From a checkpoint of a small audio captioner: encoder patch size [16, 4], encoder layers 6.
Rows from block 3 of the audio encoder of a small audio captioner, named by matrix and row number. Rows with one number belong to one neuron. Each number is 500 + 40 x the weight over its row's rms, rounded and kept within 0 to 999. All counts start at 0. Numbers have three digits each.
After each neuron's rows are labels from the 100 clips, of 14976, where the neuron reaches its highest value: "responds to" is what is common among them. Only what is clearly more common there than usual is listed. The data: short pieces for a synthesised band: melody, chords, bass and drums.
# fc1: MLP up (encoder.blocks.3.mlp.fc1.weight, 512x128), inputs 0-63
# fc2: MLP down (encoder.blocks.3.mlp.fc2.weight, 128x512, transposed), outputs 0-63

fc1.335:515536561463446494469423437457460474544516502486527524525477449598535470538414515496468504527465421490585463545504501449489563534550489496464533561562464424491539489531517434523519524467508566
fc2.335:428425486459525452525459528448416589484528434531469507524465495579488509532454472453480563492511480565506493535515520524508545519465533487516505535432566482524531525529490526486470476444528439
responds to: flute-like

fc1.168:500581537457403465525513450542475519459426485521458528541493487470536521475501544493476504486552446448480505494429540495492499421454499470551394505562467441443502534520476520503484438532491544
fc2.168:525462511444475445579494485532467562529500490550497514489428569507484445489547497418482492480472422506412435551471496485553544513548499489458438504489548498452499581518543445440507516516461481
responds to: harpsichord-like; melody instrument: harpsichord-like

fc1.263:456488560545493524524469522496443431477421458473489537487489423526482494494483547463532444479521550521482441451531503483593487483523491452490553509517539402525513553550454559471496497450518502
fc2.263:473479522513551574455606592466539450445451500509547453542471438545543465541510505569527513484495421471435511547508485556517456528509522520457510476541524414551499509515537429497562503501524501
responds to: kick; drums; clap; closed hi-hat

fc1.386:469489477524514521556457549559458437539524557538428538557440484499556530431473479464515533464536518523559453457516480497425485551515487482470510503565464489522541593508520468520425573514494527
fc2.386:507511513474477434550506507594478478513501453529499544510441491486407513486469487448478463545418512449528439552516446556444508495524539465545506565455542537527506523520530468540557520523547410
responds to: kick; drums; reverberation; text has "room"

fc1.311:501459543438497470574591496575462494515524520499415510502514536592513501494474473471510475521522426526491524453464505577471477360541471530535509522556472479445483495511476481490475406466558533
fc2.311:442569443419459496532562467491447510563498503532508502536487508449529509530501532461526576540549476493424508522579505521529528483448489480489553481434553532465519489517554449488535506540443480
responds to: kick; drums; open hi-hat

fc1.251:562492449521481533546479448522532557526453530480547477500538501491547501484399471508553402513556507516462480503454480575522514503468526506504483463523538514462511450561504537569526487511510581
fc2.251:463441477506471456447564561486529540487463557515527442567477531480527477537429453558525452491516461483498486510457529573526479516494518450565562471544528432477491489539457511583502489524552472
responds to: key: A major

fc1.108:514556419519517532530469535583489545488527471520555430543523452526540584515404481527468506519482428449530516438423532538423476475474520467523525515521532465476538514465515456494429527507521469
fc2.108:557557432516532511507486573528413536498563575537418445475508503530483522471521547555478510542454496506477496518570462460523496581516508506506544510453532433507510540470559483502500512529438452
responds to: organ-like

fc1.94:545537582427545492499511498579470456448436416547460511512532563460535485507451519495563497398512511532479521465546507441512498428500497418475437505513440526510492499506501473449438490528512531
fc2.94:509480527486481516565479503566451562562480594514551548536470522512464427462494549495536409521531508533459515496496544494530536545530429446468503450500494494479502473555420524455518466460465484
responds to: ride cymbal

fc1.27:542516492509435568537469523511443520491539537499528471449487409486481473446496591411528481519531490474519491470515469485473592462551504501417513494483484548527427518470588473480530453477487552
fc2.27:469531488454511516470552434513519579481500526494568456512521537503470543452465471484532547537524458509531541502466512431395493479530537545469488485552430523545456487531535565553484517543562540
responds to: string section-like; electric piano-like; melody instrument: electric piano-like

fc1.66:482523456476504473505550577472445509547501442522429504503468560461514494622516455457522526504506534500472448516491431473467473488575489441506500466460473458490496495474583536435549484518581502
fc2.66:458561534452476483464618486459473410467458583468485546555447420511506524471483501467509587515548494573483452450493458492599468446446454514475489519518474547512481473483438514482502483435483497
responds to: thin (high-pass)

fc1.157:509495515464466519593550388422482497545436512500547546595497513473490528524519503498469435504462521512505423460513480489494545487522405519506522434588467549510508436492472446482543523440458573
fc2.157:542497573513454447483451537527546522539471531494442530496495431495456525538522548431505439504484536562481573583538531485520475475459484471454475470448515538435470522500528505477504444526458457
responds to: harpsichord-like

fc1.18:590547526455513498534496493445505500484476514462494434509495514512439547457526560541458493416482542552456553517452480526474513548487460509531429460536485436439470465465494461465449527471527498
fc2.18:486535465458473488470534469553549528518460491569457512443433504570491474572476536473440425505485517514459557477495531512483482483551401481508491513543535563446450468525526414459520481504477506
responds to: harpsichord-like

fc1.26:453538466485475485497494461458511457520545494574536512533541554453504453483512494516503459517474443509484512554470579489515482427509495372506516452565502489505500519425488538505466481557541462
fc2.26:482555547502513492442488495558474559471491528525440478477577454507505488538549550565446448508462476556464484481520486531397491538490481506550468520515525558496495485516512466491534476471519440
responds to: kick; drums; closed hi-hat; shaker

fc1.38:542587506586504482482505487424485520472475581498471476489473567563418517481543507522544469488513485496533456448549489508475479521550504563431496549481477502447561531489554499464549435517431488
fc2.38:511549494508573555485499416493489473443479488444540493481437528449495504427529471529418508449509490584495521439542456494503504550478546489546492491461461453493557588522493474479477498476548463
responds to: bass line; bass guitar-like; drum pattern: breakbeat

fc1.222:456478490584487437496498463447467520530512489550503559503534496501550543513504483490473506433495497437463484467477555474485370491508441571477427546470522454490521482489481572507511524567435494
fc2.222:518439511575428454430494483519485483532420500462523488519584461517442522455474486541504509489457515452475454535539534481544458441479465526521503456488435530438431468521544564533514466517481534
responds to: thin (high-pass); vibraphone-like

fc1.360:508483597397484459441497549479513510531558566478534521535472456495426541491462464507507435537494462434502443544480587555508574474540460510524494549515485552548496506496559508430530510490479504
fc2.360:463526472468503484496468514503497472499545495424516523574478478445437482525504406546531442479536524464482514465529474563480514500454456457568454451559504541431529513529543431536547491494480541
responds to: organ-like; melody instrument: organ-like

fc1.278:459513483442410486469535516491485509509546492531498496518631545493502479492481523439488522531473519520477497444482473473491563483524531537404491499491517488429440480543447541577523570460446502
fc2.278:471486538495469486469559525504441502487498507544417516474520448523530468476497478554473483526469474503428577484493496560592502523487572556433495517532508553470506552532441553465502454435497534
responds to: bell-like

fc1.483:462541448532470478466468486529510530511497547487436526418445536524443467494479494464492533497451427603550512476503554503545500568437482523447503512474505474428524487489541559451530505513460581
fc2.483:538501497497474491585493552523539543545613446390490488517508517546489482498553526472474515469497519563531511458464528473546460454504516524503577482463496430539542563535479518513469520478538452
responds to: bass line; bowed string-like

fc1.190:425491484454608583545475487537444538491484512536481501534524492514538515503467469569557477498498545474527495453503445453503526508524517566458513486558476393480471524526511577511553468427477519
fc2.190:434442516522518465454559590470480484480492494488465448425500440561569512487466551484488448462535535548442540523449594590425520518501511473545517484533481564495512541481536508525495474532476535
responds to: ride cymbal

fc1.419:534539482466480470443561540470544472551404534521483407419492472503524573484522530495446487466551475524525485487505489553484522562540457447510553559469522536534493497472572452428476499526440503
fc2.419:502525569446512516424498424562537483517470483537475498451513498499549563449497454473468518507522564522470547481502530503493401415534527547549505432570523473534491498501515496512433571531470475
responds to: organ-like; square lead

fc1.375:455587541440483560526471457434495479555444522479473467528498489472478496524485490458564484520543432570488491485529531457450520512537526506615465487499492470520505502469477494536526488493543542
fc2.375:478520545495480552504495501474405503507464479527577512511489531483482496545570436570524507463534434482415560526529540509486480548526497472547599474492473517462563501470509475473464517507417518
responds to: kick; drums; bass guitar-like

fc1.292:500385516495477533520469478486430470462495459417420540500515588448481494485523548515491507505464478594451541475542493459526476500446466509488500535562493474570477512474524519421505503575543479
fc2.292:541513412515458547461516525531445493542477480498513543449540523479426504473493502531423474587515512553407521503468555499568566521500497506443550517528511471467541487502471497530502450461525493
responds to: bass line; bowed string-like

fc1.358:436541547591533498516492460552426478477453472531451509478433528466548519524513478440444487446478486556549459466476515493448488512509470467480569563533570392503496492463485516536494554439528526
fc2.358:586487404525529509514458496558489564494503495425534477527471511547492489480536519426548519523488466540564402494496464487438502443556525481538467483519504571467496563457444517514507547464494531
responds to: thin (high-pass); mains hum

fc1.430:493557512480531532562510519526489538500414491451528458569540454415483537520458533502449534481523493523517572574461492517460500506442510491541399481535541504540479493497529484583465418517560510
fc2.430:509561506509488498521563548562496456492451572541473452491490482542483517476558491518533530538545563468504524520444465465498569438492469459494545551523418434571447496438565521486408512511519562
responds to: ride cymbal

fc1.197:545585502484457510507463471536450489603455536519535542455500517496468511594487529485494452462512445561474493447551589548525516505549510484517481483453463482570509514497510518513522436523486536
fc2.197:477510573519526572516505503470439494566488514482514519592502541417559557455536452508536493440511497477446475519464555468458509509561500447476575413500443524471505490507576432498473514547520492
responds to: kick; drums; bass line; drum pattern: five-four

fc1.240:479504534500580437441511574500502446525518432491512482482572517452387513427529470552501526471513497541545541476430494520561547496524478524544558469525416511530457479447522483488526572524512546
fc2.240:471513389531568509473451549516544526475559544482550468524477536497522518416476467579493523503587452546469474530492575506518477573539514475423503480498535537514537472491555528458522551509510421
responds to: bell-like

fc1.111:506417452463571565517500460470467488530521438486542534529452579483451542474558511478453456584510528539444525474485469438426529519447580478506535524538569486534559518423468461486526493507451534
fc2.111:520488435520435502506496568573512490481485425480487511518589502494483560510491506452533498500598548465540486468516480435494474454420510476459407559504485550456385501510481482458529512445477452
responds to: bass line; horn-like

fc1.369:556481515446432481509477515542504542565516528475478497483462481531522549431458555462493363564451485516563547613467454479437491552492566499437529520432480533522539485476467443491508561559485518
fc2.369:439472472471544480488492500491509535545565506491522494569478514487474526564466475479518469428429580444557541561523497484505439514414438491500490429436542575466496501455538516548440528519510506
responds to: key: A major

fc1.234:506448505525499562467453584549518473561501435506497498467467442469517464534588507551506451462443502467517487498481424409464540526554533522484411464605518565504509522539490578522474491479477494
fc2.234:532475475476516468527520474461553527544514511508521521598470524509588502601472525483482481540455452531509425474458551566514488442471538531421476549556514511468452516527484547491520488482481450
responds to: thin (high-pass); horn-like

fc1.173:453487507562530542461448461481574493485522511492556471474459511501473573516433438501452540555606509489436413491504451514463483540520431486450453522489501464481459553477459518514540569459513494
fc2.173:506546518452561519492562444466519497527507590605463428518493526461511501504569528467521484535511472450470501534470493449467526514522514578506454469539492525462440497474488531506510532439549494
responds to: bass line

fc1.319:450481559491534453553431502524502451523510485484478475520446566569484538508533485468550506502428518459537460525440535547445445444508490534481483469522524516531460501508473495466497507559482530
fc2.319:459474432580495466511536487530497469529441496464613468494518450434501524531506464492572506485479482541543548504525507504475489496461477497547538469459600455498506488477482430501461542503488465
responds to: thin (high-pass); mains hum

fc1.273:455554534506499471467457416494577453510581501399496498499492548529446572468495526528507508450487520468510504483471448496604538508523447481500486460546511565525462496465486593481444520505477489
fc2.273:559552590554493466486469437519511535447522515493480531437477487547545494446543500446529450506464475508459598474480600489513402505455491493513527447461556373449494495549499493488508516539483419
responds to: harpsichord-like

fc1.455:443548548482383449498542471523424448432572450506512504508524519479485523477464492496532557520523517544501519446512506522511477529514494488451510438557441453530451500551534512571510567423547537
fc2.455:572485527412582528514517483515461487548574471505429505526424548474498457481580507498491497504551439547525561503561545448536510471477468532510572439535533463544503470495487498454476477487493502
responds to: organ-like

fc1.233:455540538479518435483513532525485436562561566445490493532554533482462604491470482451480489460485447509463394458595473514476546457454463504490539566525526512552521488471585502507551454514505528
fc2.233:495555500570511472528485486459461576470582499547570552541483517482531463483526423498523480504487550536492499475523447482500581461501474459509460496516505518485464557463444441498468474462465506
responds to: string section-like; organ-like; melody instrument: string section-like

fc1.113:483542512496479468524554452467544434495501546525539548423441545449555532472485522425507529436511528549548489535449569494512500528484568504466564478500507479556522498480563513536523522492443551
fc2.113:456487467413568510449498514503533502479479547483461434508506501529494439429545571505401563503492531581475493561424481530505502480536559465523538432448511559523549550452456523516457490536504448
responds to: harpsichord-like; piano-like

fc1.44:511404458476469502510486549553468441568579578472483431548525484532551535485502571504471538477460544478531517503528612569476461522480483414466488465517503490548466532497527569537495535598548559
fc2.44:506495472491578496527480464507522534497516461506474482545514452505569515554575519534455508499452532519424524490518416447551453567462551494404551501404490457529558482515503492543420520494465507
responds to: string section-like

fc1.507:525469506596486495512415480447460524496494501511493541489493474457455585545435503456495463546419508562553516512562391510466537454467488497462490566552503532544472480545511482542518488528527534
fc2.507:518499478495531476554399591489492509512488454437481515548480515544612517522525540575478539516519492487527478449499455455491449441499513494562469475502505477489463530510459554496551486523472387
responds to: thin (high-pass)